Weights of a small audio frame classifier.
Model: 5.8M parameters, arch crnn, norm groupnorm, depths [1, 1, 2, 1], widths [128, 128, 128, 128], rnn gru.
Training: 1300 steps, batches of 48, held-out accuracy 98%.
Rows from block 2 of a small audio frame classifier, named by matrix and row number. Each number is 500 + 25 x the weight over its row's rms, rounded and kept within 0 to 999. All counts start at 0. Numbers have three digits each.
After each channel's rows are labels from the 100 clips, of 14976, where the channel reaches its highest value: "loudest" is the band of the loudest frequency at the time of the peak. Only what is clearly more common there than usual is listed. The data: short made-up English sentences, spoken by a formant synthesiser in many voices. In brackets: how many of the 100, against the usual share in percent.
# conv: width-5 conv (model.blocks.2.conv.weight, 128x128x5, each kernel summed), inputs 0-127

conv.10:494512529496488470529492517500535522505553524521509514484516496497482458528479538493538518499511484516487485494508509485493471499451527515508496533524487502510439513483499463527493486480518532521500499509488464535485501497452497497502521506510502516518479486549527520522477471507496462468463440532513484551457504461478518513408506499513518470553481481495453541508485501495516478484487
loudest: 250 to 500 Hz (56 vs 21)

conv.92:484495497502533542537510495491477496510470441506481493493466463494520500486475487516465494459490480553496498464503481517504504504471500496519490471493514504492493478485498508492474491479493468483505524504456465490469469533448478475530470470515517476527483499469541438516486499496505478504505495502462516504493530526550492521471507498546469556509484475462558450484452485477489460481466
loudest: 2000 to 4000 Hz (25 vs 3.9)

conv.83:512479553515514509464489516499517537460492576446495546525480514502516504500509480494489495510506486502514494521505495500502476494464518485511511508531532494463545498539515533505450506525527532477506493565466493480526509520459500492491562494536511498510540451518512506532449518527504484504490484491558480496448500476529490487497486518518473494492466505542505527515506463515506499473513
loudest: 250 to 500 Hz (44 vs 21)

conv.108:546497509534485545491514547523485502516541513460505478492527509481536501423500462476477503503517510501506542509481508500514502507444477500474524505479496502510482503501500496521477488523528502514505497499511529442462515518561506488470500503504533513492465480495523529524526550514518461475537514451495511497488503493538527494519481462464501474529482531545528507522494536474487460505549
loudest: 250 to 500 Hz (64 vs 21)

conv.19:504481485486465462519520510522496530499506457530489472477465536519520542480501463467491494487502505489492500519478508506495518511446504500446455510480518520495532468510521493505518485541509469501517532505526506504467483471476492481493539452477501508516533522457505505480507505514463526482451513450522500474569481506514475478529538510536525483483548443489517451498502526513511526477483
loudest: 250 to 500 Hz (42 vs 21)

conv.82:490488535486527538540526545510493486535509518509527510550498511483512537475559506508530475482494550520527494499526502427511514514509526490518475493503473492507480509494521512479519510490474539514510529535479500491547517478467474519478465493514505494503528520516445487499499464506505483483483477499537490479464541501513499525479551587519516495484490475527480551470470500507515503494494
loudest: 2000 to 4000 Hz (52 vs 3.9)

conv.38:491510520538474550473480512497518507535513518467452511480498504476493465491453553540517506544495490477495478507516497470486495465510513530533513525540520526503517519540499507531494523509496495471488496512494504509489525495505547517486535555455500461503506432544530514489535476528500509522531487503464471535481511499517485520511515518535515484503472522466482504536516541538545506542507
loudest: 4000 to 8000 Hz (74 vs 13.3)

conv.40:469502512524487511502464509547492494498493453514524506492517505485476471434471508503459468463563529493512506526481520489465517517498524517527494505518504466507477494521455507495512504513443482503490466484510506498494511500560502507505480517485516498502491475482481435493516492412501498489467507502462497497480476507453500501487498476547511536533545483468513448487502505525474503536478
loudest: 500 to 1000 Hz (41 vs 16.3)

conv.8:527481415492506504508533479485500456494497519498494493488487486520523515508521482494465486535467489494492480496486469437528482490503498497472518467436441461547464472502492507554465519474501468520511509494482521449468502486486484517489536536516474511505465469487516518486503508484495509496499485488505473488481472501491503530498498541487442481567491479540509462493510481485472508479493
loudest: 2000 to 4000 Hz (54 vs 3.9)

conv.33:524475509504492485517499501484485534489517507519455509524492457462545454507442483488517494517554499515515495490494472503542507470466487532482515501506500498518485529487483517481500519504477478521534519496551469451544501488515522530486502511505510464442494506480521523472555504538484499500512500487515484506476506455415520466478497536490528453511468518534470472508502493487492468505527
loudest: 250 to 500 Hz (44 vs 21)

conv.46:475483527503461518490458538512497486500487518463521520501498514511445516520447473514528507514510523497498534545529516495465512492480508499551484470493503488495487523537509515490490492543467467495497468502479491539480515497569506504467480501467514486502474520491481454523461455534528519507467477474523536482501520474464507515514540508511489483495506519399485517486489508482489469493487
loudest: 500 to 1000 Hz (39 vs 16.3)

conv.59:461511493510521495478517493482465465471468451469494498473473466488492474555508532519503492473503520491522505509547453459472489452508527471502490497492485516502444508480471495482471506520481470513499488493497471499493560507555520486506441535488470505528481507463463495487481472485469528482510482488493502502497513461494495491546501489482487473434481488465489495489498445489479470466481
loudest: 250 to 500 Hz (45 vs 21)

conv.35:532449504491502493500502471489518489511520458435483525503492530500500497460446485507482529489553496501535520512474521529474526471478465518515522502472491494528477488448505505513454514507495458481494514502473512540500494475497495515535482520478516507511467484468514501527577473518495459492521547536509498503509481450449537500478469475452502494488497493465498509491469471487529481511480
loudest: 500 to 1000 Hz (62 vs 16.3)

conv.79:472514518511542448530499492459511485496500500540459526491490475486493443492508516508504459548484529491475487475513459509545465460526493508501498492495487497544502510447445487523504520478513503520526492499482491496490469510426526528514518495512481468500513533543539499503465458491501506488498496500511465524524522464501535501484493504450526517523513503519482478474532465523541481472467
loudest: 250 to 500 Hz (49 vs 21)

conv.66:501480522511501499518489530462496509485486493466534484500508519546487513487512495491502471501454459531491516494481488496517511501488415532511463474507487497474468489516509482519452485500546507492506513490531465502484483484514483465527473467474506496524486500423441572461457533540506496479520509461476516486488526494528496492550519515479467502495510473462495509480527523505491502498525
loudest: 2000 to 4000 Hz (31 vs 3.9)

conv.89:491458507510492531480519450500479498497485523520480468476483480486417465523481505490490478493520450516477529520470477504499491482419482476525502468506481513491466485487514500485486509490489499451492488470493466450521502497499484490518459503454474507456472506461501458474484513526477490499481474463508497477501501536514456495551511486544470472488472508505510458502536494470511532503503
loudest: 2000 to 4000 Hz (46 vs 3.9)

conv.9:484535532499493475516520459467491500490494515539491549499501505527453480548533524515541510514509507481507496520499530527491489482468510512532480470508485486481471485500465504536472513472486530524542513500515513498488504470592484490481463514519524473489513506514503497516444499475487530472435501526452524501492507467481515469477480479498450481551492481518474556501513507499519503498491
loudest: 250 to 500 Hz (45 vs 21)

conv.124:553490467503490529463523497490552503493519548471522504515489485515523496515473524527500501515494517506511539528510497491494520512505500474521516528504503511501479508498440478493505520491538542486517512481488509472513534493530491523511555475484512502525505508527510495575531471482551467542570540524515464509545491468495502529492474500526538527474542507474509497486496501461465466492476
loudest: 250 to 500 Hz (43 vs 21); 500 to 1000 Hz (37 vs 16.3)

conv.106:501537482501520505526518501505519513464532500533515517515504556498455502502557461526444506527518519489460520514475478478506540512474480514501500522480480513531518525461494533542484524503488468476454471503555496506481437499462509501503493530508531505499486518464515508452542540485490537483454515512488504496536535533504513472488499474522522549539509477502522500474506491486516505481489
loudest: 500 to 1000 Hz (52 vs 16.3)

conv.119:498501481544509440527537526469490505555490453506496488510528527472505475504473481464508490578566477466555483490514505451484505532509497468495537499518524497484488478538549458490489497497463512516509506512520541495508514502486495516464473471480503516504489503456491519493524507478463470488502492448484531471484551528542492514491502514524509514498486480479507481540508499500486497499506
loudest: 4000 to 8000 Hz (48 vs 13.3)

conv.88:510518488512510526521496504522493502490492515522497498503490500472504542523467518519538484491527483489490509480558501503501492513491521466501497472506512479498518446539520495482471527548487491486491483451548511492497489523476517508506475487476490513540495491512484531520485491488491484506534521458509510483487496543532492511566550540544458508523550541459513507546520515560471548560509
loudest: 4000 to 8000 Hz (100 vs 13.3)

conv.71:462525497484541498511514511487474503508492495509489511513510518491487497493481446519512510523487504491486504518478546529477484495472485503514494499509493514488474481481473487481484485490502495512523520525489484494510507487341508497528489516488494533514523525517442428511458484476508491466486503489473509495518502526517473542553508507504510514511518446510512534511508513507499523486522
loudest: 2000 to 4000 Hz (43 vs 3.9); 4000 to 8000 Hz (41 vs 13.3)

conv.115:530484474506459457515511493498500530512522460483494500481522539477475515519527471483467510494545480484502500507496510477482512450484501522538492465480524509496507489451550514489488490532491442498473519459535498536485479473524499479470469488467503546517489505477518553494550532522519484481537552494469525464537507498464483487490477470480461477501498547524483480513540519514517500483509
loudest: 500 to 1000 Hz (36 vs 16.3)

conv.103:505503554488533531504507507544532530508533499490519493500533517506513500482506514504555519533494524507523505515520537496464483478505509534511505530507505489512550510548556482467495489515508526486511514477514512497536543507517507485478604470520503495469508494552482564481527499519457528502484488483510513504495529470526472519503495456483521503498490519489461522494541480500503488472535
loudest: 250 to 500 Hz (51 vs 21)

conv.1:529448525487505495523496527518522548511554505498479495478470566516496527515512481466527485539535518499539509523515527432485512510481498478555493474516523504490526528490535564531516513514469516512487493509472486515494497468445487445499483491519505507506505455487502524539521492557475487497521504499528509497514496487508448456513515479486489481469472490501489476526504476517491478483488
loudest: 250 to 500 Hz (44 vs 21)

conv.116:510516509480517487501521505445463443526474526552513500499492503492523527539502495504477497464484431508483493470513528538540529533490467529507488496532496528512523534553505514516515508504527519510529467518495467489530540536409527487526506497520498494471487529507486486527485499520490518463502473480491492490545501508535448499497532538505503524480482464531503495482488489492497512495482
loudest: 2000 to 4000 Hz (26 vs 3.9)

conv.68:487505466516511521478494480493464482475483465501495499487507536491471486467507509526517472497551497504458487474497443472466510451459484516504461462483485510502463475467456509521490510468442438512529477520508485475503486500592493514514495502517498503538498516466464493512470477468514501431475521509499516481511507510494468477523486494508471500458499483517491460494526488514489489489497
loudest: 2000 to 4000 Hz (25 vs 3.9)

conv.20:494526502486478449516498533518489515559520525502490484531500497489514465502537439464458475549457485505491491498515504480498468467525444495495498521515472486516495472458494525479532484453482498514521498488467463511502489521452471476517488476524543469535538503479506513462451512479487546480450508512503444488532531487526508482495502484508526520507517463507508487471500485482503470504494
loudest: 250 to 500 Hz (43 vs 21)

conv.50:517530521490525512494529470478499496480500463505507510510515466473491508521436496522523503501516513482482489489528548468497500476481531512443480528539526506501474503502468516477501543491521461478473478481548530521483493525460517492515489520517471463522509521513470497501506509534528481512495508453488498554522526529506545519510526511498463495444466549540509533510496554524549533502494
loudest: 250 to 500 Hz (47 vs 21)

conv.73:500528539521525506511534488455468491446438487485517510498480514501481471530500542527489507522464498492496481477526509452473506497479526502504520515500523531475487511480455540512533544489513481504517530501503533474508500491413518473459493491502520516476552483454491539487481481537481493506497456502551492502497487520501530505510531492539460465532508490517489531494516527501530516486498
loudest: 250 to 500 Hz (45 vs 21)

conv.126:517516530514514567513514464505526549486517527489493506502495536510524478498499526524540488494503474494485495488501486552499525542491520520519508490506504505538474511539505526530490522500499476526478491458504531510498502519517503484511438495500504504542519502490522515485495488502517524517518478485510544509516555557480500489544567566535493471514515492495504431453475538494498467495479
loudest: 250 to 500 Hz (43 vs 21)

conv.81:499497535490517499501516471519526503511479548457512509528523534504524517523494558552518483491544509482503482491536515572491506494511483504490526493508521460503508497497505486489453492507516511495446470501535501500548531537511531528478496530482491521523488484511491524548492441483551494523531496540516536507431475514500502511501510535475488473493516495467503540505518520481494513551484
loudest: 500 to 1000 Hz (49 vs 16.3); 4000 to 8000 Hz (31 vs 13.3)

conv.125:522488558502523513510489480486484519530482511503481517483504519467491518468511519522518495518524521501502526476539496460488529497523489482544513483501453523481518467538506473467480515525527491510518480528562489531492510484425495504496501495475493531499490472494493526489490520470491514517523534496496520498491492523566475525537556536553490513525527527470523524540544508507518537537536
loudest: 4000 to 8000 Hz (82 vs 13.3)